config.toml
model = "masked spectrogram model"
dataset = "simulated sounds of rotating machines with and without faults"
train_examples = 39062
n_mels = 64
hop_length = 160
input = "log_mel"
win_length = 400
method = "simmim"
mask_ratio = 0.75
loss = "l1"
arch = "densenet"
norm = "batchnorm"
hidden_act = "mish"
depths = [6, 6, 6, 6]
kernel_size = 3
stem = "deep"
growth_rate = 24
init = "torch_default"
optimizer = "adamw"
learning_rate = 0.0016
beta1 = 0.9
beta2 = 0.999
eps = 1e-08
max_steps = 7500
batch_size = 256
epochs = 49.2
lr_schedule = "step"
warmup_steps = 1500
weight_decay = 0.4
Rows from block 7 of a small masked spectrogram model, named by matrix and row number. Rows with one number belong to one channel. Each number is 50 + 10 x the weight over its row's rms, rounded and kept within 0 to 99. All counts start at 0.
After each channel's rows are labels from the 100 clips, of 14848, where the channel reaches its highest value: "responds to" is what is common among them. Only what is clearly more common there than usual is listed. The data: simulated sounds of rotating machines with and without faults.
# conv1: bottleneck pointwise conv (model.blocks.8.conv1.weight, 96x120x1x1), inputs 0-119
# conv2: growth 3x3 conv (model.blocks.8.conv2.weight, 24x96x3x3, transposed, each kernel summed), outputs 0-23

conv1.12:39 51 49 45 47 46 53 52 54 49 47 49 52 47 47 51 52 52 49 42 47 56 54 53 44 49 42 47 46 55 45 50 51 44 57 36 45 54 51 53 40 49 59 59 37 47 48 54 55 60 47 48 55 46 39 40 49 45 57 55 37 55 47 44 52 39 50 55 45 53 49 47 36 51 40 46 47 54 47 58 49 41 50 54 50 44 49 49 44 53 49 42 53 50 41 47 63 56 46 00 47 69 61 42 56 49 69 63 37 35 42 50 37 53 41 34 38 56 41 56
conv2.12:41 55 51 41 56 49 78 35 49 43 55 43 40 48 69 37 48 45 43 40 41 51 61 53
responds to: reverberation; text has "reverberant"; text has "room"; rattle

conv1.91:60 54 47 58 49 50 51 46 51 55 46 57 52 54 49 50 48 54 45 46 59 24 50 56 50 61 59 46 46 32 61 39 57 44 43 26 65 40 58 37 45 48 57 49 54 53 58 61 33 50 62 45 50 23 51 61 52 60 39 59 50 57 44 43 43 40 52 47 49 52 48 36 53 53 42 58 52 49 66 52 51 35 38 49 49 58 50 48 54 51 47 53 55 57 55 54 62 36 36 49 58 56 58 37 13 41 73 56 52 82 48 55 31 49 43 28 51 62 71 53
conv2.91:40 48 46 36 54 48 51 47 40 70 58 48 53 45 43 42 39 52 76 48 52 47 57 72
responds to: electric motor

conv1.0:46 54 48 59 55 39 47 54 40 53 54 45 50 56 44 59 52 54 62 50 41 40 52 41 57 47 60 41 31 39 57 52 44 39 60 33 45 43 61 47 41 41 45 53 41 50 47 65 36 52 61 44 53 35 57 67 54 58 36 43 51 55 34 45 40 43 49 52 47 38 41 44 45 51 53 42 51 33 51 49 61 50 40 53 43 38 48 51 48 46 49 54 51 62 56 63 30 58 55 27 42 65 23 33 61 39 57 54 46 29 11 62 37 61 36 62 44 35 65 50
conv2.0:54 50 68 66 48 59 65 41 75 56 50 55 52 33 53 51 38 46 53 55 58 50 46 38
responds to: electric motor; piston engine

conv1.57:56 44 40 50 51 43 45 45 53 51 50 52 69 49 37 41 53 43 37 48 57 54 50 57 55 52 33 51 52 42 59 46 48 53 53 33 60 40 40 48 51 55 50 51 32 49 58 61 56 56 44 51 44 41 41 45 41 45 60 42 49 43 53 41 47 39 49 58 50 51 55 44 49 60 45 46 57 62 55 47 56 41 43 38 46 53 48 44 40 53 57 49 62 56 51 47 55 65 32 05 58 31 46 72 52 45 81 45 64 54 81 58 28 33 42 29 55 48 50 56
conv2.57:50 51 53 39 64 51 60 40 56 44 48 30 59 51 64 58 60 60 57 42 39 57 37 71
responds to: reverberation; text has "room"; text has "reverberant"; rattle

conv1.36:54 41 37 57 52 57 53 47 44 53 43 59 65 44 34 30 52 45 41 54 51 54 43 66 50 51 40 47 64 50 53 50 58 54 40 40 47 50 33 50 50 59 48 45 46 51 59 61 55 45 63 53 37 36 42 60 44 45 51 57 45 54 52 48 43 31 56 48 52 40 56 51 47 66 38 51 44 51 51 50 58 48 40 48 48 53 49 55 43 54 59 55 67 46 50 33 49 53 52 56 33 58 57 48 17 40 45 71 65 69 48 45 19 28 49 41 35 41 79 72
conv2.36:39 50 46 34 55 54 39 56 47 32 61 44 50 50 39 54 57 47 75 56 41 61 64 56
responds to: reverberation; text has "room"; text has "reverberant"; speed: slow

conv1.30:44 40 42 60 53 41 75 50 39 55 47 49 51 45 48 36 51 38 49 38 48 56 44 50 45 57 45 57 45 48 56 55 54 51 59 44 44 59 33 46 36 68 54 31 41 52 48 60 66 52 41 52 42 40 46 46 57 49 47 45 43 36 38 47 66 44 58 59 65 54 52 58 48 46 44 47 52 53 43 47 52 54 51 53 53 44 47 49 41 55 64 53 49 50 54 50 38 66 64 06 51 54 28 59 77 61 64 56 52 33 40 51 23 63 59 70 47 38 44 52
conv2.30:36 41 57 51 63 45 73 53 49 41 45 52 52 29 52 36 41 51 39 33 51 52 56 56
responds to: reverberation; text has "room"; text has "reverberant"; turbine

conv1.92:55 46 43 45 48 42 47 55 51 51 58 55 42 47 50 47 44 59 61 49 46 56 45 44 60 48 51 48 35 49 41 48 52 53 52 67 56 48 57 48 59 45 33 53 50 54 64 55 64 48 55 64 47 65 35 48 64 59 49 56 63 55 65 55 35 47 47 71 57 45 55 57 57 52 40 47 41 64 48 55 44 51 68 42 36 49 60 43 45 46 49 70 52 45 55 47 38 47 68 59 58 42 36 96 60 58 58 63 49 51 62 62 61 43 70 66 48 33 24 45
conv2.92:68 39 48 56 61 52 52 61 67 55 38 34 45 36 54 69 54 35 55 45 56 44 51 51
responds to: electric motor; clipping; text has "clipped"

conv1.10:57 60 77 52 47 30 54 48 50 19 48 53 39 63 31 52 70 42 53 53 47 56 57 41 52 51 56 46 41 45 52 47 66 39 54 50 51 69 61 55 37 34 27 32 38 73 63 50 51 42 48 53 41 52 52 55 64 54 53 52 68 41 50 45 43 49 44 60 77 52 52 46 52 25 40 53 47 49 53 38 48 46 68 63 55 47 55 47 56 49 33 50 47 52 48 60 53 41 41 30 50 38 53 52 49 54 61 51 45 52 54 50 55 49 42 49 31 36 53 50
conv2.10:49 52 55 44 45 49 61 49 55 32 42 60 53 28 56 36 56 39 48 49 44 26 62 53
responds to: piston engine

conv1.73:38 49 43 51 46 41 54 50 44 45 59 56 66 56 62 42 55 46 85 52 36 64 70 40 50 59 59 44 42 40 56 57 53 33 51 64 48 46 47 50 62 48 71 34 50 44 49 45 74 54 42 56 51 41 52 56 52 59 37 51 73 51 37 53 40 52 55 69 45 39 43 46 50 53 45 46 44 37 48 41 44 59 63 53 38 40 50 46 43 60 53 60 41 51 47 52 55 24 51 55 56 50 54 26 46 38 42 57 34 50 42 64 72 57 68 41 47 36 48 49
conv2.73:48 67 57 43 42 39 61 41 58 68 63 37 43 39 32 59 48 46 45 51 34 47 50 50
responds to: piston engine

conv1.64:39 54 44 43 40 41 49 52 47 51 50 44 53 30 26 48 41 37 52 57 39 46 43 52 39 57 54 47 48 59 45 55 37 55 45 28 38 67 29 56 48 46 62 58 46 57 53 39 42 54 52 54 52 48 50 24 48 41 53 41 44 38 51 42 59 50 51 58 53 74 44 51 39 51 45 50 37 37 54 40 41 41 44 51 46 42 56 45 42 54 40 29 50 31 47 63 34 46 53 33 52 41 67 29 75 61 34 42 57 28 62 56 54 42 44 63 47 55 48 45
conv2.64:44 42 45 47 48 49 59 41 51 35 40 61 49 36 51 22 39 48 39 42 53 50 37 37
responds to: electric motor

conv1.58:48 52 55 39 52 54 52 51 31 60 50 49 36 61 52 48 57 46 50 43 49 66 54 48 48 48 47 56 38 49 44 49 45 45 51 43 55 33 53 46 32 41 53 45 53 49 38 40 50 54 43 47 57 39 50 45 52 49 52 48 49 42 41 50 53 46 48 53 38 44 51 48 48 54 49 47 37 49 52 52 49 49 58 61 57 48 42 58 42 46 46 43 52 57 41 53 41 54 40 00 36 58 28 44 49 47 71 56 60 39 27 53 24 63 33 25 53 57 57 60
conv2.58:51 42 57 37 39 45 58 46 61 62 53 39 47 54 72 48 30 39 50 46 44 44 65 61
responds to: piston engine; clipping; text has "clipped"

conv1.7:48 36 52 48 46 56 50 55 56 55 47 56 61 33 35 45 50 54 47 59 58 61 43 51 41 55 46 52 44 59 52 49 56 61 42 51 57 63 50 49 57 53 56 51 44 48 52 40 43 57 51 53 40 58 42 29 55 37 56 55 38 46 69 55 42 42 51 51 51 46 49 56 45 42 40 53 49 70 53 51 54 51 50 56 40 60 42 57 55 41 58 37 52 52 64 43 39 46 66 52 47 81 69 59 73 58 24 71 51 24 20 60 51 38 56 62 51 32 32 67
conv2.7:58 31 46 50 56 33 44 51 42 30 41 49 49 44 53 55 44 39 53 59 57 54 70 66
responds to: conveyor

conv1.43:50 53 48 49 51 50 60 53 51 53 47 45 60 63 46 50 56 41 51 61 45 53 52 46 49 55 53 52 64 60 46 55 35 50 54 41 49 56 47 48 46 60 52 45 41 46 66 50 46 48 35 41 33 43 48 60 56 55 52 52 44 43 51 40 43 42 58 47 46 43 47 43 46 48 45 46 62 37 53 45 46 50 44 42 43 51 50 53 51 41 33 53 58 53 53 52 21 58 41 13 48 29 38 69 59 73 50 43 57 51 67 62 27 64 42 95 51 40 34 50
conv2.43:54 35 53 39 51 68 63 49 59 34 41 63 52 32 62 40 53 35 46 47 58 52 42 54
responds to: reverberation; text has "room"; text has "reverberant"

conv1.78:33 44 46 35 41 47 63 55 42 43 43 46 39 58 62 55 48 61 45 52 45 54 67 44 37 47 53 45 48 62 39 55 64 36 57 48 42 34 62 51 54 46 51 41 21 43 45 34 57 52 43 50 59 60 46 47 58 43 56 46 46 69 50 45 42 53 47 48 54 33 46 54 37 50 47 46 46 65 55 55 39 55 64 48 44 41 53 55 51 38 51 41 45 46 64 48 70 53 33 18 56 52 52 78 53 64 64 53 45 48 61 57 50 32 48 22 40 62 42 60
conv2.78:25 68 53 61 48 55 49 47 47 67 44 43 48 45 47 61 54 41 29 60 48 43 44 44
responds to: piston engine; electric motor

conv1.54:71 39 54 55 57 54 43 50 31 45 56 54 41 32 48 34 38 45 53 65 56 52 42 50 60 59 54 54 38 37 60 48 56 44 56 44 56 62 46 42 33 52 51 56 51 57 51 57 56 45 63 48 51 35 52 63 49 61 39 49 61 55 37 46 52 50 52 51 57 62 50 51 69 47 57 49 51 41 48 55 52 40 38 37 43 54 40 48 46 56 41 52 42 55 50 57 33 52 58 29 60 82 33 47 52 37 67 68 47 26 30 46 17 48 53 40 60 60 56 47
conv2.54:63 41 59 40 62 63 59 59 59 56 46 45 55 45 54 67 52 58 58 63 38 37 40 65
responds to: electric motor; clipping; text has "clipped"

conv1.48:68 41 63 56 58 48 66 45 54 64 60 55 57 51 59 34 34 55 69 48 50 45 55 40 63 60 60 51 51 35 59 45 63 55 52 49 59 56 51 71 51 55 43 46 46 53 59 63 56 53 48 57 46 33 47 73 47 64 42 56 52 48 32 48 47 49 51 61 53 55 51 61 66 45 43 45 42 47 53 56 54 37 44 36 40 51 51 46 47 60 65 64 55 54 54 52 28 56 47 58 43 82 48 63 64 36 80 55 50 28 43 48 42 48 51 49 48 62 67 58
conv2.48:70 35 61 68 57 46 56 56 61 40 64 49 55 52 35 53 55 67 53 55 42 40 51 48
responds to: clipping; text has "clipped"; electric motor

conv1.84:53 49 52 45 48 42 58 52 47 59 49 44 44 60 52 46 39 39 62 54 45 44 46 41 45 51 65 51 52 47 48 44 55 57 60 35 56 47 50 57 45 61 27 48 44 39 56 46 40 47 44 49 42 34 56 46 49 55 48 46 54 39 40 47 55 41 51 62 53 57 45 51 56 32 43 53 57 31 58 49 37 45 61 61 52 51 35 51 45 60 64 46 52 52 56 67 56 18 50 31 38 77 72 11 45 48 52 63 45 54 42 52 39 65 29 45 68 57 64 51
conv2.84:55 46 52 54 46 49 51 59 46 33 47 46 50 35 49 60 39 54 73 51 49 29 29 43
responds to: electric motor; speed: slow; imbalance

conv1.35:52 49 49 54 52 57 45 50 50 51 54 48 67 69 52 57 73 62 39 47 50 45 44 50 56 56 44 43 41 39 54 48 64 63 45 48 53 48 57 43 54 40 57 61 43 49 50 57 54 43 72 53 55 46 54 65 49 51 57 47 46 42 39 51 37 54 50 47 46 31 51 44 45 54 42 51 54 75 54 39 72 46 50 23 55 52 76 45 59 36 48 54 40 55 43 46 40 55 75 40 66 48 30 71 38 43 61 57 56 54 47 45 53 43 75 25 40 39 60 52
conv2.35:31 38 43 56 57 52 62 42 41 24 58 62 60 35 48 57 44 44 55 49 47 47 54 55
responds to: speed: slow; turbine

conv1.72:44 61 45 37 49 48 52 57 44 60 54 46 32 68 51 52 57 48 37 46 51 42 60 43 49 45 49 48 37 54 38 49 53 37 55 57 46 45 36 37 42 37 44 43 45 36 65 47 48 51 53 59 56 55 50 44 57 51 59 53 51 30 64 46 62 51 41 49 44 51 53 50 60 44 48 51 47 53 54 48 60 56 45 53 53 51 58 56 57 38 43 52 47 44 47 57 57 40 47 37 56 62 99 60 53 58 36 35 50 37 46 53 42 39 56 60 65 53 40 52
conv2.72:40 36 44 55 63 47 35 41 68 70 53 48 40 48 63 52 39 38 52 53 58 43 47 61
responds to: turbine

conv1.65:42 52 49 37 50 54 41 59 54 47 45 48 58 46 52 46 49 55 32 48 60 62 53 56 42 45 43 61 53 51 40 58 51 56 50 36 53 53 46 54 53 49 43 55 43 51 40 38 52 54 48 54 45 55 57 35 49 33 61 54 49 51 62 47 54 51 44 50 52 51 49 57 44 53 56 53 48 59 56 50 57 48 54 49 52 57 55 52 44 54 50 31 54 40 55 59 67 58 48 00 60 61 60 52 75 55 81 46 48 30 43 58 48 56 63 44 52 50 30 48
conv2.65:35 62 51 33 44 51 59 55 28 39 62 41 50 45 62 38 62 51 45 38 49 55 58 44
responds to: quiet level; thin (high-pass); speed: fast

conv1.47:56 45 70 57 44 52 53 46 47 26 46 47 66 45 59 30 41 46 60 65 49 61 54 54 43 52 55 44 53 55 53 37 66 63 47 49 52 57 44 68 47 49 59 53 52 30 58 47 58 48 33 43 43 49 59 60 60 54 37 53 49 41 39 51 49 42 49 59 44 58 45 56 47 41 51 57 58 43 56 51 36 51 57 64 43 53 41 49 58 52 47 47 51 58 32 57 51 42 60 73 57 75 49 36 51 34 30 65 28 39 27 56 61 45 24 58 48 47 61 34
conv2.47:50 62 59 35 39 42 61 49 50 36 49 49 50 58 30 62 57 67 53 62 47 47 34 40
responds to: quiet level; muffled (low-pass); thin (high-pass)

conv1.87:52 52 59 53 39 47 46 52 55 62 46 40 12 50 58 51 55 45 45 64 49 65 55 50 42 47 48 45 40 55 50 50 67 70 56 52 42 69 57 48 46 50 57 67 56 19 49 61 65 51 64 52 56 47 50 53 77 51 55 44 55 55 53 48 59 46 44 49 72 61 44 53 46 40 51 50 50 68 50 35 50 52 60 48 49 47 61 54 58 51 52 53 48 44 22 56 61 38 59 42 55 50 75 27 42 60 55 56 61 48 55 53 56 60 50 37 56 55 45 39
conv2.87:42 52 48 53 62 50 40 47 49 27 50 47 51 45 48 42 60 41 40 47 53 18 40 46
responds to: piston engine

conv1.8:64 48 59 48 54 57 40 51 51 46 61 52 58 47 38 51 21 49 41 47 46 49 52 54 56 51 47 44 49 31 42 44 39 62 38 50 59 48 46 41 48 45 49 58 58 44 33 49 58 53 54 50 55 48 50 52 43 46 54 50 39 51 46 52 44 52 40 51 44 38 54 36 59 52 47 55 23 37 47 53 62 41 50 49 50 55 66 54 54 52 44 52 61 42 68 46 30 41 21 51 23 39 57 37 44 47 71 29 58 52 57 33 63 43 46 55 32 65 42 83
conv2.8:27 37 47 56 53 52 53 41 43 45 57 44 53 37 52 38 37 40 54 59 36 64 68 57
responds to: piston engine

conv1.66:51 42 64 45 50 44 61 52 39 58 49 63 33 42 53 40 41 39 56 55 60 26 53 45 46 62 57 61 45 54 46 48 50 25 39 58 64 28 38 56 40 24 52 23 55 64 50 37 59 50 36 55 62 57 56 50 29 57 49 57 66 44 51 47 45 37 50 55 62 63 55 49 53 40 45 59 48 60 60 59 44 50 63 45 31 61 50 50 52 43 49 54 48 54 62 51 57 48 49 63 52 56 48 46 57 53 45 48 47 44 39 47 75 28 41 45 27 38 50 53
conv2.66:46 52 52 36 39 56 52 51 50 76 56 35 51 46 36 35 42 61 59 54 47 49 68 46
responds to: speed: slow; pump; muffled (low-pass)

conv1.67:67 50 70 50 52 62 54 51 50 14 51 47 36 42 47 39 62 45 41 60 53 58 56 47 49 43 45 56 43 45 41 55 67 50 46 49 46 55 41 48 51 55 30 44 41 68 59 52 57 32 40 51 38 58 51 36 68 48 54 54 62 36 53 50 69 57 48 45 79 66 52 61 49 28 41 49 54 50 42 41 50 57 60 56 63 54 50 58 49 48 40 43 40 48 50 45 50 35 50 54 55 52 71 28 41 38 55 55 39 50 48 36 58 74 63 46 50 57 48 48
conv2.67:58 53 41 45 50 47 62 67 43 29 36 53 51 35 55 35 63 42 51 55 50 36 63 48
responds to: piston engine

conv1.17:48 51 46 03 42 49 49 59 48 53 46 53 46 56 47 40 58 43 39 46 60 46 50 48 40 51 52 62 59 57 45 53 53 42 40 45 62 53 64 45 57 50 50 55 49 55 58 29 56 49 55 58 45 67 43 20 46 46 54 58 45 50 67 39 40 46 47 53 42 45 48 49 37 46 43 47 49 60 63 53 50 47 71 47 50 59 47 56 55 58 43 44 46 58 59 50 38 51 60 55 54 46 56 66 73 56 32 43 48 30 61 52 49 56 49 86 59 44 34 51
conv2.17:64 33 31 35 52 54 55 41 49 62 43 48 57 41 53 50 37 53 71 59 60 42 53 52
responds to: electric motor

conv1.52:50 69 51 57 54 37 48 58 53 46 54 47 50 51 24 47 56 57 45 77 53 39 37 50 63 51 47 53 54 54 45 46 68 37 52 38 48 46 48 58 50 43 44 44 49 72 65 63 49 40 59 49 55 60 51 65 24 47 57 51 59 36 54 47 51 54 47 35 55 51 50 55 64 44 40 57 38 61 56 50 57 46 49 42 52 53 69 51 65 34 35 50 38 45 72 54 56 50 51 31 54 36 71 46 55 50 55 17 43 46 67 54 41 58 54 60 63 45 49 45
conv2.52:51 53 55 56 24 60 53 50 52 24 57 62 60 46 57 44 48 40 53 51 52 44 51 67
responds to: turbine; gearbox

conv1.32:57 43 38 53 44 38 32 60 34 52 54 41 40 42 42 36 40 41 53 75 49 34 41 51 47 54 52 54 52 50 59 55 59 45 58 47 35 40 49 37 39 60 55 39 49 55 50 51 48 32 42 51 59 72 50 72 31 55 49 53 63 51 42 49 37 62 55 54 48 67 46 42 72 74 46 47 60 41 54 42 45 56 62 51 58 49 46 54 45 52 29 54 67 67 43 47 46 29 54 56 69 51 46 55 31 38 48 69 50 57 50 55 32 55 50 62 51 54 51 49
conv2.32:58 66 61 42 48 62 49 54 49 73 47 61 65 47 43 35 60 64 48 59 40 61 52 52
responds to: speed: slow; piston engine

conv1.27:58 74 47 53 51 42 44 59 53 49 56 49 47 76 56 71 52 50 54 68 43 53 46 41 56 51 56 48 32 45 47 53 55 40 61 43 58 55 36 27 48 34 42 47 44 39 52 63 45 40 46 50 50 45 54 54 46 58 48 52 55 32 44 58 62 55 49 42 30 52 41 48 53 48 43 55 42 41 55 49 57 49 52 43 54 50 67 51 55 40 28 50 30 48 55 61 23 56 60 37 37 67 38 67 43 46 65 58 49 46 24 59 37 54 64 54 49 47 70 58
conv2.27:42 41 59 59 57 48 56 46 49 76 69 51 65 59 59 59 45 62 52 37 58 50 47 53
responds to: electric motor

conv1.61:40 39 40 55 43 43 83 53 49 28 52 45 48 55 41 41 51 49 48 50 39 37 56 45 47 51 58 43 58 60 52 45 69 39 69 45 44 34 49 47 44 59 69 40 56 56 43 36 48 47 37 47 40 62 61 50 54 52 46 45 56 41 39 45 64 52 45 59 53 75 42 48 49 38 60 46 92 46 49 26 43 56 48 54 43 41 38 46 54 65 54 49 44 44 48 54 46 51 54 51 69 46 41 54 51 75 54 66 46 53 49 48 63 56 46 50 45 55 51 42
conv2.61:45 53 52 56 43 55 46 52 43 61 47 42 48 42 45 35 52 52 44 46 50 51 11 41
responds to: electric motor